config.yaml
encoder_layer_scale_init: 0.1
encoder_inner_norm: false
encoder_conv_stem: false
encoder_depths: [2, 5, 2]
Rows from block 6 of the image encoder of a small contrastive image-text model, named by matrix and row number. Rows with one number belong to one neuron. Each number is 500 + 50 x the weight over its row's rms, rounded and kept within 0 to 999. All counts start at 0. Numbers have three digits each.
After each neuron's rows are labels from the 100 images, of 14848, where the neuron reaches its highest value: "top examples" is what is common among them. Only what is clearly more common there than usual is listed. The data: pictures of board games with random positions, seen at a slant.
# fc1: MLP up (encoder.blocks.6.mlp.fc1.weight, 384x128), inputs 0-127
# fc2: MLP down (encoder.blocks.6.mlp.fc2.weight, 128x384, transposed), outputs 0-127

fc1.372:487492623482469565439481494386463536448511556439535498436548402449541553481387389487497496475553540578509579536567446444505544485515495512548503473572506378469519459467418526488501505469549464646539520453516477491485551514506525587525505551578528541492438456485530545348508486458553495443547455514515468485438524484489505446487527500577518536501476374486466564545472462476477568564465
fc2.372:515463456416466560457494556503533519527430535494419533532608560576509482399525515585552470487516533477431529406416529520473498491516508430481336533462454499502495481600494509603476548479568456528501444437446530516580598495513475477486462420589590483540497470538482464377427530504506546495519458523501477493470497536552462509418492478531505500559498523562533473544491490389445548378478
top examples: nearly full; discs on a green board

fc1.206:509557485451521543513460519430485439513533508574508447471581413587492489540523508471555543517550559435457440521472583596462492500453496565388516496437432517545429598458444452500521507555511506617443516567482543464542474532481525490542527443494437488425497439529465551547565511525437526478536470507492505531472568610450441473449568492462485407512485401419513360585467454484559459577476
fc2.206:490453487446526458548477518481501475502493522452538422515493433409483579505602472423482490512474487473487607573472510423495608538471434591488508514457490480521539560443425503373393476600476474460532576589509478469472460549486519467470505528514531559479537548529557581560569426554623410525533510499461589556547547547467499569493509496448461528486521568488454511480468360467479468513551
top examples: digit grid

fc1.70:523459568467459529479432510559503538526432553487507483506499408561634562498474500507578576495541481483492578554582457428459467496546477444467506532563549480493497518486337555578481544530505544515470519504529467517583464482509422568450485535519480483489349411584461533398533457502556524508501479499491476475432521503483401531509518346597587497547499451543522541475482481505483568492472
fc2.70:574482429504460528529556524489424487505470476474424520477591597448468549435541439543545573542506521511507543518443467471504470443497515476480313621490442434532548502534452570540455497472509473535527533396478497558482640499497432453544500396560468533487519530523483494372471486534483533495489500498558434472473495501496473498485481531426532476571441516513491506515531477672543551425483
top examples: draughts

fc1.37:518436410607533544578453475469459472543570494427452471641513463592469561481455492499601496464517452463523513521515506443491500518416492611475375462540474517546504526594482494529527596524474583453542540433524555450491481572509578534461492465446485547475515462469562578463504424433427526518450541465483467417490481531489525559513473567470487495533520482490406417517636515467462517554473
fc2.37:397498517574486533541512537548573525486331505522512498434485528491474595475415418548533564490505413449513567525514528483463446492548510527436556412470526461526543510516509542492481461554542541502501562591522477533427402487525533531562320523497450514470508467592481541526486510480482497549503542485477529495566455409484477528592531517471512480547490530459540517437449490332465509569543
top examples: stones on a line grid; discs on a green board

fc1.61:419457522489517462529582512454433518545525560493462537467495504531499466474455417411596525546471523465579441475467454495547587498494462477504479473503592585500444496520516470504503555505541452437443495478473493489527576526529528540440430540444516462519491483548524522466508540497451513501514612407460705349354493573435472546485469525407531497522548467490543408521460542497479498511480
fc2.61:599572480558481444474547408495465419455555517448482493553565515483577513498457482529535453460469525497494446508571495440533542490609464470541420512525500474537442478441550477449454487445515532428546538415536478487475515493435480491580620559394456507510497439491471489540473531425447524460427584522509592560687508490535522471573565493504487537508517512425461467472512588472557392514476
top examples: nearly full; second side has more; stones on a line grid

fc1.225:469477609474504503584482495395459391464534509404530521502515488509534548646540544418542528473525479437520503458511558471454483500498511531598482470474445605472483448478492512525486534522499514511481482436531478488475501513503529558437493578524504525422509531468507472370485426519492511469502548578527455426381507481519494438472484435570506485504725480607469529460519543523513543463475
fc2.225:496433426406537565502430508490483548469476544534562538481533504553538442358474528540476476459490586531439467445477613498400496527489465513513458484442416561479477448524478530522474569441592426495589429495402532448528486505510568479473468566501553467595572477473529400436508512463530520510502461549496461460539581538526470533422495565565472515453636475447550424527499522450461541427472
top examples: discs in an upright rack; nearly full

fc1.291:467525390517540523442568544539514613474455491395550477532539543546563414374545520526462416478503590511486469546500547457507542523478510421577518531474477566462501440435545498507492462464523534519418514542507524483483593492500500458572437502452504483488502458428525582632467366522408495569515439528477571507543478500468517428535516496437507559513486430525542478553443407517504621479498
fc2.291:510419483497550526473457515516550533575567540555461516553519523528561397493501603443513431490486497593421437466543458519435589513479476525516450458480487617566448493471497534469480564491517448533470476435387458459558484494516473525398615456459559504571541549465522467589490445563588480480471429554477499445451526536526548445395464477531474472393531512536529517574448443471468596498430
top examples: digit grid

fc1.264:491508326495480517511490527524495659495476486554589457541476451466514404648416452507425474485501509506548520558471481516496553508469460445448511567388504342502482696462518497523502545529523483488580526507534520473500505498494432506536512503458496503505494496450514519344578500490490496511494480429509541519543500506480535439533521520493506479531438518495477545513463559463440460459484
fc2.264:553491536423493509522420516505423472516544515471448554538513531595518453501510552430437578515504563525422498535507548501478510430489496456413397488506503449478411608467488474584479572477471485484522395477441547552638545436476492445453570441519575448562549536452514424429514496507524487490554419499536592478418594530556530508354467484567479473488516477505482498540547570521479539442474
top examples: draughts

fc1.101:387509540532551564473511602477493536526552565528506417484430519473490490523544535560509568473524514509532537460501531465446515573473501554458527477485570459495454521400442510510446489479531504552524450452525465466546536532642567431495378515610557525475519454552495466527502447512466563559450453444444596455479401420452509426573640490455481575538551419475538502560491457530538530539452
fc2.101:566510581511534447480545454459536531464508436462456445505547495523495491558553484501464478528652538542560496522546527608483447451518613475485482474531452480501482546455467376534469474494483515610555524433504566570494522532503494433512522530551458512464541512476558538444490495541527424385537563380592530447486485492462540415526382530506401550470461431480530504489565401424525506567478
top examples: draughts

fc1.212:496426405390530500559554535545537511498519469423479487504534532427558468566497567536457482470557538478514487564480575506470467522482463500302521507368432463534476647479564497501448517426427495498458533528529479488524512489514540401499482508484477507399531480413502592626528376511518501540527466470518519507504528538424498474494550433529498532517490510512450387552483473499546516493508
fc2.212:517435440502583527493496485480463535481570540555649504427489476480557451496492554432462461429510532495486494510459532472444485484493442560411431549498452563541470544430500523445509525528498454502501493466444504448494514474536512520475560504488510516573538540449577469591615410638585442540497439530496492463477577534479494535380453571432484561387574471456548446480481458440433580575483
top examples: digit grid

fc1.260:309481493514501487549509502554468613485477499367527528543417522410478442462460544528429485534474476513549477502532445502521470490524460451563474468508548483451514504495514518502509480441478531439574555460518487503499544513523417447478449532501514552515508513561535524557519553455508524556394477497499498482538328392563522557448480477582497581506519541644579549497498586485415512467491
fc2.260:559470431480573481507484495497378484510552486477608438478520400446504556467490421427447601462486471427486475460453424452483559575506432575613538458483448462515512541426444497415498461505456571450488535527559447433480500582518488491515560573515482566535527480444532527576529605506535445527509512516491489603571559517457523577460535567448460564455567519465461438449473455468550450557533
top examples: digit grid

fc1.294:402621424517490503495580515505460479466472557497497478494519486518456541446472433428610527573475568509545437476449491436483560506516482631423494498456545571571463501463496433506539473483563474493511464473471537492520531513507562537473506428474482485514507498460510482475528502513381513471561608429486625438408518586457396463468530538437527392508522400433490379523532487460472486549476
fc2.294:509538502584511446522501429492536454452540527410521443547539435490528558499551451493518484460461553474521488536550598409555572480546439545572483510517492416523494522419495442451371463478506540410562593504547448482473442562408490459556503569426427538530548452511527535530486491449515455480513582495458593608650514525494494521557571482525442518508525537462496469462475469472555367521504
top examples: digit grid; nearly full

fc1.178:488545322531495545485560534529489620488474511437599424433501533548525414674459482511484504485510517567555449539462439477478548481476460477633483547424426595503474473439536477507467467478459547523482498501549478501479436486499530502532490369445505461470525475428482462574470442524457498535511441462460538506574519495490512411515555483463535507527497432458458423586455435532477504449497
fc2.178:518416517402549584496418472546499420474445503466473517535600479510552405522513581453522448424489632575429423566472545465440576524471439498579445423480470540481476518472542474561454551437534420510541450484401506478577487518529517465441516482422552542629552476503506485568487494482605453482561427564483552487473513524527522505415503472569447528494514495491556431554522535514527478506440
top examples: discs in an upright rack; nearly full; second side has more

fc1.147:384462400425509472541518540586504525539583520516515443489516542467444442609471539554502569504470493555519343455504503442493441541583455582575518432428530585431516476381490478556459485414446513474575463438478502488481541522549579424481466440490553545474530547544526491517575522515530520548459492500500442434558448440461493508545495491612482520531531545582561484483542555502461557467493
fc2.147:484526487528599536469484507542491531541462474442618435540529411535500451503459437495498507383553553449524402445463638461480470483510437513610541488581496409503528477537562514517491465433489515501548501543537480417459452489528542563519448538477486588572542397557518476617496538487458495572483507483453423528478503411461460552540491639484484502508515482442553456435482556423530467519447
top examples: nearly full; discs on a green board

fc1.221:295512499601524474447559538478556473584535570517495360510509532500413500508426536496576545527531485506583518449456495414516566510476527488515546453505522499577537481360512472511491458447529464634543460497498533526547528511501533436547503572495487509442508451564498476481473496524507524602413487531459463490515480424486468419590506479444501464516517515536496399478527524524512617481477
fc2.221:436507552527557545402576473465520554535417412477512490475555512552470474494421481539551496518618510542539440469488503562506431416485572442584540406560483493514424493536517435500401459493525494584558498485537567516482499534547500441568429533438447534545573447515565544435463480449510500475474566464533413508537434384457557514621470470504426520518449456563537483464535465449567472569462
top examples: discs on a green board

fc1.302:373500478444526535453534540567512493505523515525422542538531463517413450479448535489501515519406497492591519497567428501466564515475550544474425520534497458453510499573469514496539452367524494590571493394505474448481546515555478532513422511541468480586496485446518437493489454496524528585424414425445554531495388390517498458618539530408519543522528564493603527485580490533501547429480
fc2.302:469493504461532460548512523496460576541416487510554503364431473508446556464495491460471571489522413448483563463482401520511514582413525596488673428496433492492481496444427471441425482529467511489504552610551550464514525583453472479477428477608450500417535582503543514493508515549517448530569471460490497559466568540508481544505466547478473547463522538568511502496508382437490527576571
top examples: draughts

fc1.63:511493439453533496598438492479535462488473476505475518549587486376420549472505450356512525446391430497501426619515537554464464523428595490492418505506443518524450500599513382475511550489456444572486547520516560463465514550472504525580477442526470551494454514451572521519507511436465523397521536504514571493502503449589402456497499493527517461552508517457503425529505629477480468445453
fc2.63:507460540501440461533470520471551478479444477563479533427640477469461466528546558458400497547504464440499583561545583508567439544476537513450520579443507573438514548465521463480436517559480506477554485502490549577450568462545489482461447484505455501452513599441470530527450546482489504462637501506536561415508493550501507488467512451498472418511511428430516615478595380454484489624591
top examples: draughts

fc1.234:537573475514526536578472505492430547454451516530445448575558490480348496448487444527544475470418458537481495478494481607473528498508542430513556545528457487460520538546519447500536509535476497582457455490509384505508488498488408464522531551405512481640457433491533505531553538513496539480482462459464667452488507513604563528589470476516537363509497508547460544494453529434383493498472
fc2.234:449489505561482455458509524491593584473506479513554556518593521504448473459499498413426575583492546511489441552518596511480451497528498555471490500481507564441471529494511486535334506472474547507577476482497477478443413567568555487483429485517527547519588462488512503480534407544526514414421529497581436437566495480490580467451488567465467368415511454533506507489530517607565512634492
top examples: draughts; digit grid

fc1.42:482582492537515498441439512452479530461580540604493464412370430421502429540453477542445463460471545531476524571554485472505534523406436534499507466569437471445510488471511533499500533522480583611504631503551463471531445511500452531486510520597510527514502486460515557455402428530378532447535442500530502537503459532616488478585489451479465488523552504451505553596436452500519521625508
fc2.42:487581552566433452570481441615500559540498521505424555511563601499552467462539562496563475463457491494463448395530537482471504490577513453577501463524609460454426445442488519501495561439434484465527486472526473485592517412365470593507481415502541446503524544526393482476435527446419577500500406512480577517470514515616490487479537562475506490502486510534529530560537568443506454471451
top examples: draughts

fc1.292:434519466467506518568536532539527613541404520451479478610538507440415479502510484544520495498542472523450445528436415466492522517523543495518434564453462557454500549550458480562488596513467546568494509508495482505667480507524404587481496581517465473492380416577526399492517542551461502472528534521486603489489505474487441457531520430543584413511549544610503555569505568532518531478456
fc2.292:514471479535498480448490572517372507486523483472531605532605407500506484523482511515468588533510552495493496486527340539501462493534494530526411586513448425445527565450610520528430494473491495467354496428485429520502444503535482489468528497458453532545498462472496485461500418457494519465507539507502541517553455464498487536463506541480510441497492476577533506477537537746511523580489
top examples: digit grid

fc1.94:509559476504517500528523480447614502462459540448504501504370454416522430450497478542546485544457512532603605503536466554491431482497521472584488461553606524583441485531477487481547532469546490491617524488483554456528427522491440443445318494484568494520458492478524445469457469449372500520541561472486554488445459563497421524440490496505530495488520401492595483538479549495477615481488
fc2.94:570472468465546454533517526474483463495491500472572407441516401391469584483534456422399548445498509414504559540493519456498554509480472587539499560454452510505553557418420465457540470532447521459513569569555453446444543574513526448477498565554468537493494515360555532537527570600552426518566531477493537544576575552428467564493496556456480527453565508447511468429483433564546453474547
top examples: digit grid; nearly full

fc1.120:289446522475513514438537614515522486509571578507511483469489549506404516519459586488525525543525536494536451446440475510475571545518542602508541457457531528450519514481439482477434478391545462606522440449506486482529544518618547452492443537593500500501505547534504465532495468517513523550483473479458494503506377386473482435555617531505490537524506536550620434506501468525536503492489
fc2.120:476497484477557505480535476470466557712439453483518490459562452561497561474491479501505540469618487472517488459425475530496512573439539525571544430515408403539501486477508441507402428479530503560545632458549515476495480557482465447562456539548445534481553455575530561483479505503540445524541536431512468570480477495453466510577469531555420613526460504511518475473482399398524518552460
top examples: discs on a green board